Rows from block 4 of the encoder, named by matrix and row number. Each number is 128 + 32 x the weight over its row's rms, rounded and kept within 0 to 255. All counts start at 0. Numbers have three digits each. After the name is the row's rms in percent of the matrix's.
# fc2: MLP down (encoder.blocks.4.mlp.fc2.weight, 160x480), inputs 324-377
fc2.0 146:116121090102046127121154047122104149151121119129116095108121138139095088130182154086098198053140130090085095148102122132150186141152126148106136093115166076113124
fc2.1 136:081135162123146098155122255157149108150125120146119095104103098108128119100109139136136118152142100052115119131111124135121137153113125046143115161146131132139050
fc2.2 068:147148160136183131110123173208072117159103197156119122087119130169139104118151118085183028136111123148121123127111106124140089169134143098125113114136150084136133
fc2.3 053:088119132128123111140147111130141104123052152073102119091128156148100095104087147148165136144094108114123106141103125146093134163082129089117143110141123122121106
fc2.4 094:109118107098091175159166087064171157218137093139139132147148131185113076120136144123078186104163126020128130157149152104177130255139143139117112134126123057131088
fc2.5 107:106127067132142158141144174029183161168140118189126134048138142125117122148145191135155164122132138101128109146112141117168094234152124178139147136119125123139120
fc2.6 121:140107101116049137145138027116153133117140112058118113103137105017079120129111142126072219079110113136117119128132141137133156044131118169122134121162138123130114
fc2.7 032:207143235135116127131107063152087110109065201083182138178145191087189199164127146138185105122141134220142174135143117123110106109118129174112117107123121174117165
fc2.8 089:096134127133118119113109022164153136110131134126121119135140077038102145117170099132110168112151142156151159088120125109093210103149124111132140143125122125122134
fc2.9 064:135131116137119118114113022144138129080172176100109123137121105072139133102087117121137115135095113166148132123154155158135112052092137087122079092146154027129108
fc2.10 087:141131101115161112126104173175093143070105160108102123094124095103131175123140123146076161101092095152110151111124126136118112000128104100108144147139137072119133
fc2.11 100:121144102123036144143154139059150131117079145152121132114135170105125145140150144164098142100170130079135115149144127125157145221163163101113185147162169051141128
fc2.12 100:101131096131122138141128188185078162108045159148117129147142053192138153102185148130073177156122125101142119120152132157147115144099151164145125125149152108136134
fc2.13 103:125131062123093106107107000131100115154095112082146117159118066107031085105137101089113121096118147207109180075097129070077189106100128093118111112120101101109131
fc2.14 109:160111194128137120102090013189118124117104098102126111076111136108203113154114135104191048165079144242116125139096107130068150010144096115125070125135122097119144
fc2.15 085:107133159128152139162111156142116147124091063121138146105141119071133118140117127116097090157141126180123123101145146116138108080130112122126092129104123130131159
fc2.16 072:187113100126157112136114136113112121103100143087131118128136109057085157163110125134088133134128129068122133122118128120079182076111103175131136139143105202126146
fc2.17 073:145088076110110199151121158167109122157228139091127122155110205146120116136095160108089155144175131151111127199147127138190179112154128212133137119185097107128166
fc2.18 080:152140134128126119091135000103123121156147111100162147172144147117146123123118102114121122131134139205148114145130134116124124202121136138145104094128121165122157
fc2.19 065:046129108141112130120117104159169143129085108109129126158125081151117100095096083148153141142131129170147157137120121126096181125122117041149141148159131162125103
fc2.20 103:117136181117126135137156175116130156110177095122134143133113209143221136142094134145143132188146115121120097175135132145177127052143143154143123134157150088141155
fc2.21 058:097121105122105118126143110182105119180156139150110118087124153140119091131175229107167193138118119081126141156123148114157166039137128125101145119101136162131108
fc2.22 098:077145119124149132132100133150138133143069088140144124116118082162122065108113109110156075147120132133128154094117119115100064112109106043140103103122111190124092
fc2.23 183:125124091106090138118180113126134145149118067116158125162102142202061086118099122114101137139155147107123128153118126115107146103138123101142134147139093170109119
fc2.24 055:128129055131122118133121099103099118106206093077163154178132087131059096114087124120096122156128138169128149120166136155134142055111133143125106097121119108131153
fc2.25 059:171136155142127126138118151116153130087078143128091138067141095129139152136152107149187112115120124114127148118131148142147187189150140124127152155129154083132139
fc2.26 164:129118085125158124118091029062097110148131114102145140144124104141114073104074101113155044115110131190115161136112111105096070079115100120126075103095100094112138
fc2.27 081:114119134130099137139150080094157163181120124125132132081131132147108112138135159147161214154144132106128117126105145166148132094146122141126139144123161151126112
fc2.28 080:119131130139147121121122222097125119130077148212135127176139199142158146151156152128000103073143126089144122082122145113134084233127146141156146107107110184136117
fc2.29 073:123113145104132154122084189215119165091176123081117122117118044125119156115126141134152142135130123163109139147123128141184172000160094162132115140138115097103142
fc2.30 140:126117154124116167131117167207113123146184151101137133154121131176108121129137134130146162182151145228128141134147125145136221127162109180111121105143100112116157
fc2.31 053:133123085125148106118157134140151147172094122146110152110128078168048168162177165114111208123116139094134161109121152092140110155124140167136137172081107190127138
fc2.32 095:143154140150162105132098187086136087136014133167134126120134148079153131154130140124114012136125132072141150096103125104126039154121140112138131202109121211151132
fc2.33 100:114105106123094147140138040097139145076134117071125125068125125104109082117131140110178126098103139123107120154115116110137122017168111155119118119134155048109137
fc2.34 056:197135184132123118124159220013139144128127117209129134171133133135207148125138138139177122111137124133128158128131132136173132214131145130133138153126136100131128
fc2.35 088:070139102132127148127138163140149129097087139135116147158139110172162146105118074169112144149154127090181145139148142139144143118180161091150197152173138148146129
fc2.36 130:107130105093065129134156090130102141121125117073145118124112134095108120131168127087045183072168120116096155107139137106176201063123146149119116139145112130109154
fc2.37 145:099139163157111089116161126108133107113115127180129164123127171172229118117112095168126134130130121077159101119131146120124081170117168082144157063122133131155110
fc2.38 059:122109164103109130143136244052128147077206093137123125187118112150185116117073111130143127146137108064119159124175128138138128119125115138156098134160126168129107
fc2.39 165:143134134128169103154113226100142103130114181160136140163137168152153119119078138176157086140146098053135128133145113142143044217064124158136110120146114164127112
fc2.40 139:141119149109089123107152096138082110108135147147125092137128184007156132159197146086084139072135140099116085122129117109133155031113131166096116096117117107124147
fc2.41 127:131120193142139143125107171205145131071165175091123129155133143067164161151133119178129186131155117166139130125136170127133248123151118142125180112107115096117149
fc2.42 096:125129178125132090129119038145156115216124122161118121072119121179166085122130137113164126141109128188134119131114127117114157216110133071105067149105135041138096
fc2.43 100:184124155126051131123138122086114126122179084151144121135111190121131131142117143118135130109130121102113132165122125085145173122136144153129158170138121096135136
fc2.44 120:096114118117202110142155170100199130110133143145107114056133115128141167140136121163122206114119103086131090054112159168143123140119144088119158152116152161130087
fc2.45 105:122147134139106175138149210126204152150121149167134154135143133255114150121171126164138187122141118116134119140142152132185122234156147171121176115126159091135118
fc2.46 107:235125107125165128140109180081089122110179120092147144166128092104116130091058129138122072120124119178106165123133115160146074039147106178134100135122138080118151
fc2.47 046:170140141133136103146109115236112112123049168075151150088130103111116134145145139125127126144101121083112147115130133115152079035090129129107109112087135145118144
fc2.48 098:188141194158189117120132241223145137148117232139115140105153164083196190159184149160122126127124126114148118137114147156169148134150139192126164172093157130147164
fc2.49 107:151107132143139120126119085178104128096162150094136126143119137081139098134118124102175081135124147202139157143134119151118159048143124159150128150150119185130155
fc2.50 120:113099106117086136128124018126103145105174114144122085122113137067075118137174151065127144097129170128114157126119112086099198056144109146125114176092123138109121
fc2.51 098:122102142104114166152150103140128142167138085101165152139120158137134095125085166139157158164124124214133134171143136145152138000170123143131121140171126138136152
fc2.52 101:142105124112106098132187139076112124056160099136112104139127125093128114107083123122120192152109106086117136125159132131113182143091133117135143109175132126132104
fc2.53 096:163112100116114119107119055101093104133109097092137116133117084056088080118090118093150076124108128173109144128116119103081134088110092102126098119111107136117129
fc2.54 123:075135158102125099142128164154108120151035159139113104068135142133138117115186128103123109128119120079112109108105124129136095108108148072108140081094131122131116
fc2.55 090:144150131129174079153135112147115109116128088130139130128125146147128138138078129144146078095125121089133122138120119133126032177085126110111051083102117129129139
fc2.56 096:126121110125128163138137111106152138120180098055121134137126124129168121119077147124156143108121118149118141142140151131191088119116114185133096119156125095114125
fc2.57 151:134126124076108096149147159084140122120081102155128095135135125097122111136111147132103121126140108083095091099131119101125100158088123118108108108113115124133095
fc2.58 057:063127193127106144144128071157177134116096113133105134101135166103177111144134089147157115106133130110133126124135144105143135165169123128117136153142152077135129
fc2.59 055:135131200139052154108145000175095133119163148094153134138128207124190146144140114127153174087174153123163101174133109144102137160212136151134136115147138142132141
fc2.60 074:201125159136160162139111233162152129166131102144108130075115109214170111146127161130192074167111129221114105146111131142154131130245124135125098143137142082134121
fc2.61 087:141080173139176121108072173183151106136166150116115135086108148140158115134105141163159111151131124167127028148099126137130121166141084142109134073118091029112118
fc2.62 061:149133167137227134126120143197141133112169161129117139113132151154150143152171138116144202133122129132129114103145143124154163183133125162122129093100122197118118
fc2.63 048:141152132139153127129116186125119123125041188162154126149135142147145169139147123136144067113139133094135121106105122129121094162119135096134139115120136234125133
fc2.64 104:146143139118154110142153205119148154166123120220134146112134120178124157137162164126133159143134129105122127091129131128148087255135147108126143153075122155131110
fc2.65 081:125135134159140122105130194159152077093151182144087128128137131090122122117145104152113201109137119087154151092147151144118194246142147093116181124127136160150111
fc2.66 116:162123167171200126127113227152141126118136169140134134122132153100160160143153147155137149172130140151137080128111134147126172109138128134131145107126146116136118
fc2.67 099:112140110134172135128106105174129108083112120150137142124127115127144119147166109145133002141123151152141124093111120135106055027139164117153167137115128159141171
fc2.68 118:132138059104105133114150115022123123107104121137123116202138048084082135122152083134095165104145149072123208042164121089114174151119114122125132149160127152128129
fc2.69 284:135104152125151150136131112099232159174161090133124150107121172165163141170122161172141171129163142099122102154114147130189123060199104201114159148124098099118144
fc2.70 057:082114050140090162111122093064180132175213106178094116074114121164110084135132151119119083056130140150120077178091125119142141202169122150133149131140131000135115
fc2.71 084:102134102122131086130171172132110105103208145139109114189111108162092118088098107114138158126119086064107163093168112132118129176063147079117150124132128127128096
fc2.72 109:161137119149215101146096160148186132135141077144119137091116096167084139156091146170143096166089129102094122127112136163108086080117114039116152130093120143131131
fc2.73 094:111133063112158085108153183114141129189059185138109148114129081122110152117161125116008180095097114056118113104129132115157048127098148115134153120094121180121127
fc2.74 109:098126071107091143145131093078128137145159111078152134138137140119088137108077127102106116091165133182129151138135120097126098141125098202139109103146081156121128
fc2.75 096:146135092139157091122136183110118119093228123128118137222128104111092139107118091123091169087133113082100165077161128120124105158038134132126180097067115183118128
fc2.76 052:107159104118115133143139014120139155182128132120148116225141124147124119121137147129141187112153125137141127138148133144136102126119142105112108077130134138119100
fc2.77 068:171124140149157147119088139184185140120205142131117125014116128136147153158124139138135142133113133189134102138106128128145119133177118190097144129134117053133131
fc2.78 087:133132125117131098139151150044158130158024159163123134117139076120119132114156156108123090158102133117135138144136127139134115157093156055144112180131137141136126
fc2.79 071:135124093144129126119118057105077101159137146075148123112129152109093134149106127100098130126118138124115110154109132117078129077113104116125103097106109130121122
fc2.80 065:171141131118087120135150120048093091155122131176156123202139197121153121129141162114072091118152136130154094103162115157130119185107153132128104117121132170139127
fc2.81 114:091130168124095116154092016163114134107144086113127097078129109060148102123134119101184057136121126169123136100125126130106199110130121052118090122137149084138109
fc2.82 053:115131083138227132113100072138134120064157111098123127124129043121042136109138065121071101129068126207134141117119120132059083137061128124132105115109117209131142
fc2.83 087:119129133102120105126119092120087126123073101118125117037118109159117149135139104108192107132089121135098146130089117123087173059120105080115108173102149155122134
fc2.84 074:114130115115129113101175192135079103151111093136114119115116114206102081107145094098140123086120129143103152101087096119113115150135133084153136120115131156121129
fc2.85 034:049140035136149142130150133125163109150188112145089153110126096150096111104122067136079091116126141093138125150137122142104119131154147061145160147150132045144133
fc2.86 116:153116097150193158139139163125139126150175145119129144083128084135110131113100132114171108151079125208147166138149131180145091067138133144151100158140151165141121
fc2.87 102:153110177122152118127106236133112133067117120154115098149119124114102125134133120137074109163151113029119103080139131166107143129114116094112131122123123157121112
fc2.88 040:086136161137119130115142135195135130165183177172148132165131165167118137124158105125094156172154146155158089119148120120113159237140164157129140121132109171137124
fc2.89 106:113141126140100137124153148192114161065091147079133133127125139133157150134141091128080186145149133119144128154142144155138169036155154037141145111151162158136131
fc2.90 084:139110119100125136129081126152108131150096155122136129147130100128068145122117139109115131136136130158113177117119121091123152102136080192113109173103070166101157
fc2.91 080:111120135133116189107125188144152131054160077120117093093113179079164092150100138156151055116139158131114128136089116113134103085158104197134149145184117128136170
fc2.92 097:103107109129089145102143106082144188129142084136115121104123100128128143125168091108120135086116149156139124160115116084123138154137153154180127154141148136131134
fc2.93 062:142123138135159125158089211172081134083110224099102123095138125107142133122128145137147139108140120081119107112123141139148126041142123137135154121142141031115119
fc2.94 052:068133100125082133144146025062140098148071183107127138169148108107108119098110134138174158095142118137160205137178146105136127215103162112128145164145115137122121
fc2.95 093:204102160123162102132125080059100092088092113122142116097132183039160121144132159116136096125114119116125104129102128108113114105101119186118121119098108143128129
fc2.96 083:142134107130167136108117210121161107140173148092119136138123125114134130148129087127025106094132125065124148134117103098157082060144134180127160141161102104134152
fc2.97 096:113132122117115142146133097049211144194067078175120131076138118141126115144146144149108117112132128070111097124104125105157065156162132143126140161104134089135132
fc2.98 070:123113161112104149141141043165149129142112121138131102096116140106123135133191128089104169115105119153122104136118136105111198158114123124105113121145113103123113
fc2.99 083:137130144143165117156099255156145117119097172147119135112131160148191120144109164165147043129095109112113091127112134141167029082142121176120149124104132106135111
fc2.100 101:107149118104139101128121101195121147105027162117123132081137104137097164124183114140086176112112119095121158092108120123126143084113136097114135157094152147117139
fc2.101 146:192118134130128141126131130099063117148124156147147137135143200177142165160173149117149143142115147125140127153110125132126116128144140222125134129106125193124159
fc2.102 110:147154113132156119111136152150059134100111162121143156149129136151139183140163112115105173156112122145127173149147131163137167040095147138136124129122143178133170
fc2.103 053:129142157116158099134126126141085138111002162135137110122141173090178168142148132124124118099131115063116158100077122113125093055129120126145130123115151220123126
fc2.104 096:108148118121187120121126255150083145130069129142113115164132115151093177139186124110003153121143126000119124109124132127120128166114130108145165128100109255122122
fc2.105 085:081121182109087157119138042061162127206115027162144124152125147170141027113119161115123101128145130130128132129148135070178105224117118124116091148099122115123110
fc2.106 080:170146116160168123123130167113122133148178200141128170170158129134138158125131146125131140150121133127142139111146128147131087158126127182136103104088141173131105
fc2.107 072:052129165134097136104077006176122131109083117115112103089138126081173108124159114132157173144125147184143118083107138115090205096134109048123130107112137120133126
fc2.108 057:144128049129108112115104012092121116149088136102111140118133071149049150118172113129069170097100138133129129137124120161086168125124134104108113143121192086130123
fc2.109 089:100125023127070151115144056082116119094129128124126124132128078132081094059123067102114133109094131177120134118129110124113153117133124135137119112150141193138120
fc2.110 064:071133185129144105125164117127123128141107162127174129185137186123158122085099107120161185142144123126140141101145136113079108179075134088144129120124120255120111
fc2.111 051:090136084124181131131132218066150121141145081143130132214128112159161127095089101129099095140146116127127135106152130134162050150083135105149120113129096175123115
fc2.112 130:152136085161136086102149083109134103098116150118122122130117074066087091106085099102118087111084128175115155119121120125080119173107138046135113170131172138135102
fc2.113 037:093125150116103159139146050076155162195175129177132135135145208146164144137165150139126230125161144106160099166154164145152190164190122175127116116174160064143133
fc2.114 147:117129119126125143112123056184150140089183119097123154166125155160170174130125127140159175125107129194135121150147128127135125119132120214121119084145107086122136
fc2.115 120:157140129114171093128113212131103122131145124137136133171107112173125114104110169125127075161123125130100139139126102184095051083072129074121092123110115107114129
fc2.116 070:158139155139245161183113255104137147150135076177126133103134103122160142133113147129111035170124119078116144137127136154165025076150121110143088173121140127155138
fc2.117 118:135154107128120131148154114053143130129098087133147135199117081096102089126086118130083109150164132088111148083178134093136096077111135030138128150164119116135134
fc2.118 134:110109237113088136096130126177066117097168161153120113146119232157167124134190123099191165095165135114126094116126112107108214149174119167112146083102107139111129
fc2.119 120:144124172134121151127103095208124112050253129085138139159126192085148155155106130155152105126154140178169145132161119129131172101175120219113144123152108143121163
fc2.120 089:129123145124100147154133186046169153137153058161127123157129161086126139151139161143043126126166138078139078143149154149159182168158141137130135155150131075139130
fc2.121 050:126125051133117124140152136047136147177180080129131165120134088184047112100123137126101166139125136107119094150136129158137135130116164135144136144120163026132130
fc2.122 096:133110141142156166112112146101171122139145138124115141157127163135170111147089134181134096118157176118173102152117136141135100142171118169148163171179107122129128
fc2.123 114:117134108114087125138154043120109133087097103081137128093120098162133112080077090124177179142102102146116145162139134140148146026108134074115095124155157005126122
fc2.124 057:128134102131107143129118100018138133161109071139163129181131139085088122144110147125062018142178140111147113132137134112128127142152125111146112126144124132140117
fc2.125 092:171147101141126146145101132133089172207161107118161147191134111128097154132103139120108105132182159142129151167147119138154131084142117157130094149125110111133175
fc2.126 111:140121178144094136127120118158075107129192140124142133192119169144166118139109139144157148143155124156131118163156135134129175110142139133099144106151138052127155
fc2.127 117:139105142159128177099113178129114154104165080128130146063091143136179160148152125117134144163120150165158072188118124136132125073162124152139131130132139089137149
fc2.128 136:169092174131089157124142175189119153137204091096129125070108149136165132135165145105139138130111140188117081160118137129142204062157129156122117105119137070130133
fc2.129 150:145113162148190108131082078126110144118114022118143137060113090122133133156102136157151062154100127155114088108090148144099132000145096068127110134052134116123137
fc2.130 087:072136108135107107096124028219106109139090130125128105137121140187097134132178122068102167040119138149152130110107104116068167140087128106119093096092118209102108
fc2.131 116:178123092158131099044142058099130109104163146092140143185122127096118159136113114122074168113124165185149155139136120130098142177110135146133182118125104172124148
fc2.132 072:138156099142136091110133186089073104110159170132125137184135111116127107109110122116183101139117120101132162120152114155119108167098161092140127123116160188129106
fc2.133 143:148173105107178063125165253176086124093000159135123144163149102174106172111161075142086219139109096031132164046141125139106054156061155081143139096079122237124112
fc2.134 091:096121125123118145114115107193161152254144088124144138104112110234118150140177145116116161131120132138152122158128142149159107130144143106124116153105111133120120
fc2.135 047:141120197109080124147135163050123140160130079154112121103121117132173097107100214136182136163127119105110109158136126123170118135108133093113115145146139017122108
fc2.136 165:142115141147122146148119000086186114138235124115120115143137133136120100131041142173142194119122121135136125138130138132097178173119101148096118135146139065125106
fc2.137 139:125124191125124134107142065067170125098166115156134118131138189059173130141097116103155098128124142125142124114123111105084104212123123158135141124119103168132119
fc2.138 117:123184131103118102118169091134072124146115107166141128154146138114140142142209123059081131117132141083124123102139110088124083247105177132128140116045129154151159
fc2.139 089:105129095124125120131122205166089116127098162129117113124128094147066142104150156114096210157121112053133123117144138178116121163006139108112118102124126130129107
fc2.140 142:205125169143175118124117198183071113152167180206147129168138152114149138140134178072166047187132145183134148133129101111108088218114126164142104089072103199128129
fc2.141 066:074148154137145130125125172254124126168016133175112130082130128182164122129145081140111122131120128095122124101102125098124074186123140041132149131117147190135132
fc2.142 125:118137116104119131139109148197100116106071253101123112102142119057124149122179142116142095115124113116116131101135127123147127117124130181108110117145154097127132
fc2.143 102:056138004139128112124105140086107135126161108069119139177128013165059123058081116122110149129131106132121149106168121163097153127081121094139100106126147096115064
fc2.144 048:086131073116112129107157164124089091095141114127153130173109180146119098102111062101143067098133115107116126167135099117164051195098160130134122103144115170120131
fc2.145 079:105137057131157114132122194073160130121183067133104133166125014140095138109072087139137085142109115065114150129141118133122058159077135089148117155137115149134123
fc2.146 128:163117084126070096128130070035141114168130084148120098135123090080062121124138151134068152107111132052123132091111122133098170082111119095125129165126141124124079
fc2.147 040:117119134135107169137138112171111123172156068058160126090125201121126074141094170132203082138124138174126098186123139144166173051168102164139115130155163127136123
fc2.148 071:145118177121090146150126135109114123150122151147146123132126137184139114124097122150123113146148131140140122150141121130126139176171125136121134138152125092132151
fc2.149 097:123095161143147124143116107171149126114171136100125144083128099123127124126098126199138176207099119187108115111132135140118151063125097113113131100117129103118128
fc2.150 048:154121088142154138132117138116128142074255078108097122085120123086121120154115140125140121126130136102119113141113139146118173028166103165145140139142127067136122
fc2.151 088:143128157118110120116090098184096150092131118069148110183125134134133205153135110141109127105139142152150117130129111120088196107119109126131126125148100153110150
fc2.152 048:096116126139143127109138193110128158111171185124137133113123084159109139097087095144131174179126129206132117143133118157126136122118134126155134151150134106119116
fc2.153 107:130130066123165112129169172059154137107060135149120120088132071096048138109118104126100137081098111122110133092129133093125104229096142075132129160138138195132119
fc2.154 067:130122141134139162135110114160147132160084100144093126078131138144136103143173198111171081092105139183121103143084133122127114156199111145137107126112136101120116
fc2.155 054:099124139117123142121111051115127127033100149111127122131133168114151121122092097135161104111142125174125146129120114095114078165134112192116132127124111033113153
fc2.156 079:086125255125146144145144230159130122097122146185120118122132178128255101103125129146216122179153115139125114115135129122148139175136121121139134111163127122133118
fc2.157 117:145160117143128113110077106193094110084066196078100114141142117078119220126136093143044120054129117141149134082120134148102163094137127072114141080132154107128128
fc2.158 147:111147076128156113154114127116092112131105119133137118107130100052127110128119119076131005104115129174103145125122104088134058151129135132148098154112125109142153
fc2.159 119:099142121126091134115145193073144125071054145181113122124133185123173121163156122139149072109147136040143134136121134120149097154180141144138161167142147196140125